From a checkpoint of a small image classifier: 2.04M parameters, 46.3 epochs.
Rows from block 3, named by matrix and row number. Each number is 50 + 10 x the weight over its row's rms, rounded and kept within 0 to 99. All counts start at 0. After the name is the row's rms in percent of the matrix's.
# conv: 3x3 conv (model.blocks.3.conv.weight, 128x64x3x3), inputs 0-12, a 3x3 kernel for each
conv.37 103:39 62 63 68 58 54 49 44 48 61 36 56 47 64 59 43 34 37 65 39 53 60 46 40 56 43 24 51 39 40 46 47 49 28 50 69 44 54 55 53 43 45 59 65 56 47 39 52 53 46 46 33 46 50 53 39 57 34 38 43 54 52 60 51 43 52 56 49 48 67 47 58 61 58 53 45 57 48 56 54 51 61 65 33 37 54 33 57 35 48 43 44 56 63 41 46 46 51 26 48 40 33 57 33 49 44 45 50 47 32 48 46 50 49 44 62 65
conv.38 102:45 49 63 62 55 33 50 24 43 56 41 52 60 56 30 57 43 52 52 47 45 55 51 33 41 29 42 52 53 45 46 42 53 50 47 56 41 53 37 39 56 44 57 53 48 49 47 39 46 60 34 48 51 53 51 40 38 42 58 44 54 76 57 51 42 46 42 56 36 39 64 61 49 55 56 61 42 34 69 43 35 35 48 54 65 56 36 62 61 36 46 54 55 53 51 41 53 41 47 72 40 36 39 50 64 47 47 61 50 49 45 44 61 45 55 66 63
conv.39 103:45 37 58 55 66 65 71 60 45 41 50 67 53 56 48 57 48 44 57 66 58 43 46 50 45 41 37 40 36 40 60 51 52 48 37 42 44 43 46 37 42 52 39 63 56 60 42 51 52 56 46 57 51 53 81 38 41 48 47 38 67 54 57 53 61 59 51 54 33 46 56 48 40 68 64 56 55 54 68 46 60 44 43 46 49 61 54 56 56 36 53 57 61 48 51 48 51 42 56 76 60 35 66 62 55 53 44 62 59 56 49 50 63 43 46 57 59
conv.40 104:63 46 43 61 58 41 45 44 39 51 57 53 49 60 51 50 50 55 43 43 40 52 50 46 47 44 53 52 48 57 53 49 47 62 57 39 46 53 37 54 59 53 60 51 43 51 52 67 49 32 38 52 43 31 54 33 54 54 47 47 58 43 31 52 40 49 48 45 55 57 37 37 59 45 32 69 34 41 57 31 37 44 46 69 55 49 57 55 42 29 42 44 46 50 30 59 54 48 58 60 46 51 51 52 40 62 50 36 59 49 55 54 37 43 51 32 26
conv.41 101:47 67 73 59 70 64 38 51 58 45 58 51 50 35 61 49 46 42 50 42 19 36 46 55 53 29 52 38 52 46 20 44 61 54 39 59 45 47 41 66 72 49 46 52 43 45 55 39 27 32 59 56 44 64 42 45 42 56 56 49 40 55 35 61 44 41 51 51 46 43 51 52 40 53 56 46 52 47 38 53 38 41 56 63 38 43 62 52 59 47 53 62 31 57 57 51 40 42 59 58 42 64 38 29 41 58 43 47 53 50 41 32 43 54 52 47 47
conv.42 091:44 61 44 45 51 35 53 42 31 67 57 48 58 36 63 40 40 75 52 63 57 55 40 48 49 46 94 56 53 52 43 47 61 50 36 44 39 58 52 46 57 49 45 65 46 51 49 43 52 40 77 44 52 56 40 55 56 36 44 53 52 40 47 56 52 45 58 46 57 43 41 87 50 54 48 64 44 49 69 61 26 48 58 54 41 73 58 45 55 32 55 53 44 39 39 48 51 46 69 48 50 36 43 35 51 52 44 24 46 54 44 57 54 57 53 38 55
conv.43 102:44 65 32 47 46 37 62 52 57 38 49 48 61 55 26 45 29 32 56 60 50 66 48 44 59 28 36 51 56 57 59 21 37 47 43 55 36 51 42 39 46 44 60 41 47 49 65 42 49 41 42 60 32 52 51 66 47 46 70 49 58 53 42 33 57 35 53 38 53 49 36 51 49 52 40 30 34 49 57 38 62 55 41 45 44 32 34 46 33 55 37 59 51 60 58 53 38 24 55 60 46 54 37 52 60 55 56 49 48 54 48 50 39 60 46 38 57
conv.44 097:81 48 39 64 45 47 64 37 56 45 41 46 53 35 53 46 39 54 33 53 43 20 24 45 56 51 54 36 46 55 41 50 52 58 58 60 55 37 32 65 31 55 50 46 62 44 64 47 56 48 58 36 49 46 26 32 72 49 27 44 56 30 30 60 37 50 61 31 56 67 48 48 63 43 45 65 36 56 52 72 60 46 38 65 58 32 59 52 42 61 55 59 34 53 30 54 56 51 49 33 46 76 28 41 58 58 47 46 42 47 56 41 39 61 50 45 41
conv.45 104:31 43 40 57 38 45 37 40 39 58 65 43 39 63 50 57 59 39 56 54 49 39 49 51 46 54 39 55 46 44 61 49 43 52 42 58 61 47 53 33 60 42 48 45 46 55 49 49 18 40 38 36 33 47 43 62 41 39 48 58 36 49 44 62 62 44 41 54 44 25 42 50 52 43 64 28 30 44 30 26 59 57 73 43 60 70 48 58 53 39 47 59 47 43 51 54 42 37 53 49 44 45 41 59 43 33 43 46 54 52 53 43 29 47 31 28 46
conv.46 102:45 46 51 55 61 50 58 47 47 43 38 53 61 41 53 58 51 47 53 45 52 63 28 48 69 29 45 47 32 52 52 31 49 60 48 39 55 43 31 55 43 62 67 35 50 57 47 42 55 40 55 44 44 43 49 63 43 43 51 48 55 44 67 55 50 51 42 35 61 61 30 68 51 39 55 51 61 47 52 55 39 43 23 60 55 35 61 51 64 37 50 52 54 54 43 44 43 47 45 63 71 50 54 47 46 62 45 41 50 54 40 42 46 57 48 37 68
conv.47 102:31 35 42 71 54 33 57 39 44 62 61 47 55 55 37 58 54 40 54 57 60 34 40 52 27 33 34 60 37 52 58 60 62 52 54 50 65 71 60 43 32 32 48 47 34 56 42 56 44 46 40 51 58 58 72 57 54 41 42 60 54 54 45 63 64 48 42 39 38 57 53 35 50 46 53 35 02 40 45 27 54 43 48 45 51 56 57 43 47 65 50 47 56 45 43 50 27 26 57 54 41 15 47 73 64 37 40 50 48 25 49 37 50 43 41 52 51
conv.48 100:64 62 54 44 26 36 41 36 45 59 41 44 45 51 32 59 46 61 52 47 61 36 46 38 47 51 69 51 48 64 58 46 51 58 41 39 68 62 58 58 49 51 56 64 70 53 45 52 50 56 44 50 50 60 41 52 60 59 62 61 58 69 35 57 58 52 60 74 40 44 43 66 54 51 34 60 21 41 48 68 52 40 61 33 51 56 50 49 47 65 51 44 43 41 41 57 44 53 70 50 16 56 38 60 50 86 55 61 50 48 53 50 53 41 49 61 46
conv.49 103:64 43 52 35 59 57 58 53 47 53 50 50 55 23 52 56 45 49 62 64 58 61 46 50 53 49 50 50 48 51 36 49 59 35 55 49 53 62 52 44 30 56 50 60 62 58 48 61 47 48 44 59 50 42 70 34 45 55 56 56 67 47 48 53 62 55 48 53 41 33 64 55 50 37 48 35 61 63 70 65 53 51 41 44 54 49 69 45 46 41 57 50 47 52 33 47 25 46 48 50 49 47 68 56 35 54 56 55 51 57 58 43 60 47 23 64 53
conv.50 098:57 60 62 59 55 59 58 41 48 56 47 56 55 23 63 58 58 53 50 49 46 45 51 53 46 45 54 43 63 53 43 39 56 52 42 65 46 48 49 55 23 51 61 46 59 51 61 43 49 31 56 50 52 47 57 51 56 32 52 49 62 60 56 59 53 32 45 34 48 47 49 58 54 66 64 39 39 51 33 48 56 60 35 58 43 40 38 55 58 49 51 61 33 31 53 54 55 45 50 55 48 61 55 32 51 48 43 65 39 55 42 44 27 46 49 53 52
conv.51 091:47 48 45 55 39 57 45 57 49 71 71 81 74 80 64 71 63 56 59 64 64 71 87 71 70 65 57 50 57 50 47 42 39 42 43 41 46 57 51 36 48 49 44 55 64 57 59 57 60 63 52 59 51 58 50 44 58 49 44 58 48 51 57 47 48 49 48 57 48 56 57 56 43 45 36 42 42 40 47 46 54 48 57 61 48 52 54 44 50 46 55 63 63 71 78 52 69 57 55 45 30 40 37 38 53 42 53 52 36 35 40 31 40 39 38 45 48
conv.52 098:52 45 44 46 32 46 54 42 30 52 48 52 66 18 60 60 46 62 45 42 47 56 37 62 70 64 59 47 30 50 55 50 51 44 47 48 54 67 55 45 34 38 34 21 48 56 32 51 59 56 53 56 49 53 57 61 50 58 38 69 48 40 63 47 46 59 47 34 59 53 38 50 52 42 41 30 41 49 55 37 38 49 62 36 64 42 34 61 46 48 56 53 37 56 35 65 60 69 58 49 47 57 42 56 50 55 24 61 52 49 64 37 44 50 42 43 39
conv.53 103:49 50 53 50 45 46 67 57 46 46 54 65 45 47 38 49 50 47 57 64 61 48 40 46 56 40 36 63 56 55 64 40 24 67 60 47 51 57 62 40 62 58 52 43 29 51 52 58 44 30 31 51 39 46 48 52 74 30 41 69 50 38 63 50 55 54 36 37 52 50 31 36 48 46 57 44 35 34 52 25 37 45 55 56 52 62 51 51 58 53 50 56 65 44 36 50 50 19 49 56 55 34 47 52 50 55 53 62 53 51 53 45 31 43 50 47 44
conv.54 102:49 48 64 56 53 64 64 50 63 37 50 54 39 45 63 46 43 61 52 59 47 35 43 61 47 58 62 26 51 44 27 59 38 48 59 48 56 41 39 56 42 54 51 56 72 51 57 57 46 48 43 42 60 42 47 38 43 49 40 70 53 43 78 38 44 52 34 41 58 19 48 58 42 52 50 48 39 42 48 43 29 40 33 50 39 51 62 54 49 65 44 56 50 35 54 47 46 59 45 44 45 61 50 51 61 45 53 67 47 42 41 33 38 40 31 46 54
conv.55 101:52 47 51 52 60 49 47 36 36 54 44 47 61 49 51 46 62 52 53 54 55 65 37 62 54 53 39 52 46 62 55 49 48 56 46 62 55 47 60 39 41 53 66 53 53 44 58 41 50 41 46 50 51 46 48 58 56 11 46 57 48 52 63 36 57 49 33 48 67 54 54 61 55 53 53 68 62 45 55 66 35 55 30 66 56 67 47 47 61 45 48 53 41 46 46 52 54 53 48 51 52 47 34 47 60 55 31 59 31 53 50 35 50 63 40 51 70
conv.56 093:63 47 48 39 36 44 43 53 29 33 43 31 51 32 37 37 46 66 30 43 41 59 39 54 41 54 51 40 45 54 49 43 46 53 57 65 44 58 60 57 46 74 64 44 78 48 48 54 42 41 47 54 68 45 54 53 55 35 65 72 46 26 53 45 65 48 48 32 53 63 58 48 60 53 43 44 69 70 44 51 33 61 39 46 44 41 50 42 42 82 41 40 39 38 48 47 44 60 40 50 63 61 57 52 61 60 55 40 40 58 42 50 39 49 63 57 40
conv.57 105:35 46 33 44 39 54 52 48 66 46 41 51 62 28 62 50 62 64 67 52 53 60 25 61 50 57 65 64 31 31 53 49 41 66 48 44 47 58 53 49 56 39 45 62 52 59 60 41 56 27 55 43 58 61 49 54 57 59 44 48 58 36 51 42 51 61 54 28 54 55 50 42 49 39 50 42 35 61 41 53 52 49 57 48 50 59 43 53 61 59 57 51 54 60 24 49 55 46 52 50 63 53 57 52 47 50 41 33 57 48 51 52 38 48 47 41 42
conv.58 090:42 46 43 50 44 31 51 39 45 48 48 45 52 43 52 41 50 47 34 35 39 43 40 61 37 47 66 39 58 68 39 54 69 36 44 35 56 46 35 63 53 48 55 55 49 41 44 53 46 48 52 36 60 52 58 42 34 66 66 27 44 45 39 43 54 37 60 57 46 53 58 47 52 62 44 44 50 51 50 51 46 54 54 37 58 62 28 54 41 39 44 45 39 44 53 54 33 51 58 45 30 32 42 49 45 55 72 51 45 55 47 49 57 39 54 54 42
conv.59 099:51 56 63 54 69 89 34 61 63 39 50 48 54 62 70 43 38 63 37 42 40 42 65 52 49 30 48 58 67 49 43 53 56 57 49 54 38 51 54 61 46 37 50 51 64 42 61 43 30 54 53 54 36 47 42 38 47 55 43 45 47 57 43 51 36 36 45 43 51 43 30 59 57 63 51 42 50 58 29 62 50 61 57 63 51 45 64 60 48 53 51 53 37 48 64 47 32 52 50 47 51 39 40 40 48 33 49 57 67 44 49 43 37 55 54 49 51
conv.60 100:45 54 44 55 47 42 35 66 45 62 49 58 56 49 41 44 57 57 45 62 58 48 70 40 62 60 50 52 59 55 52 40 41 49 52 41 48 45 39 47 74 39 38 44 43 52 48 53 36 61 54 49 64 54 42 36 53 61 54 64 50 59 45 63 48 59 47 73 30 53 49 52 41 58 61 57 57 49 60 34 62 43 68 54 45 46 47 55 57 58 40 38 61 35 66 48 60 42 52 40 40 42 58 38 48 60 57 33 42 53 60 40 70 41 54 60 52
conv.61 102:48 46 36 29 23 49 35 57 48 42 50 39 46 44 37 50 52 55 25 40 50 49 44 43 50 39 63 61 43 44 58 40 52 56 50 45 50 63 49 66 62 33 51 58 57 53 46 48 54 24 46 55 63 62 38 68 60 52 46 51 61 55 44 46 37 48 60 42 34 45 48 48 56 52 49 48 21 60 38 41 61 52 72 32 49 38 34 53 55 57 47 41 48 56 38 53 53 40 64 57 40 37 44 50 48 42 41 44 52 44 41 54 52 36 46 38 48
conv.62 101:49 45 35 28 36 54 48 68 63 50 51 44 44 50 53 35 60 65 42 39 48 52 54 54 45 49 61 60 51 43 54 42 44 61 35 48 57 71 45 55 40 35 46 51 61 45 58 49 49 38 51 54 52 58 56 76 41 61 64 39 43 32 53 47 57 61 38 55 51 34 39 56 46 41 48 44 44 61 39 60 55 55 42 74 48 49 50 47 43 42 53 59 57 45 49 46 47 46 60 50 53 50 52 72 55 50 44 52 48 58 62 54 57 46 41 37 52
conv.63 092:48 49 50 55 36 52 29 35 52 58 30 37 50 47 54 45 32 28 44 40 47 37 55 37 50 56 36 51 56 67 48 68 58 60 51 48 58 55 62 53 48 69 51 47 53 47 37 52 47 67 39 44 18 42 64 54 33 43 42 44 49 47 55 55 51 49 59 64 40 45 56 31 56 55 74 56 63 53 44 48 47 48 28 41 59 48 63 57 33 42 43 30 56 49 67 55 58 45 41 32 43 61 56 70 49 58 35 46 54 60 55 54 81 62 59 57 51
conv.64 108:56 64 52 57 41 56 35 33 62 38 49 37 51 50 57 53 25 49 45 39 45 52 39 54 49 12 60 56 51 55 58 25 44 43 50 60 34 51 47 44 57 36 61 33 40 40 45 38 58 29 56 56 38 62 56 56 40 55 59 27 60 45 40 50 52 40 61 38 60 56 27 61 56 51 56 49 41 50 37 37 48 51 55 43 49 56 39 56 46 41 45 44 45 60 39 57 45 05 67 74 52 60 44 52 47 52 38 40 61 54 55 59 40 55 51 37 47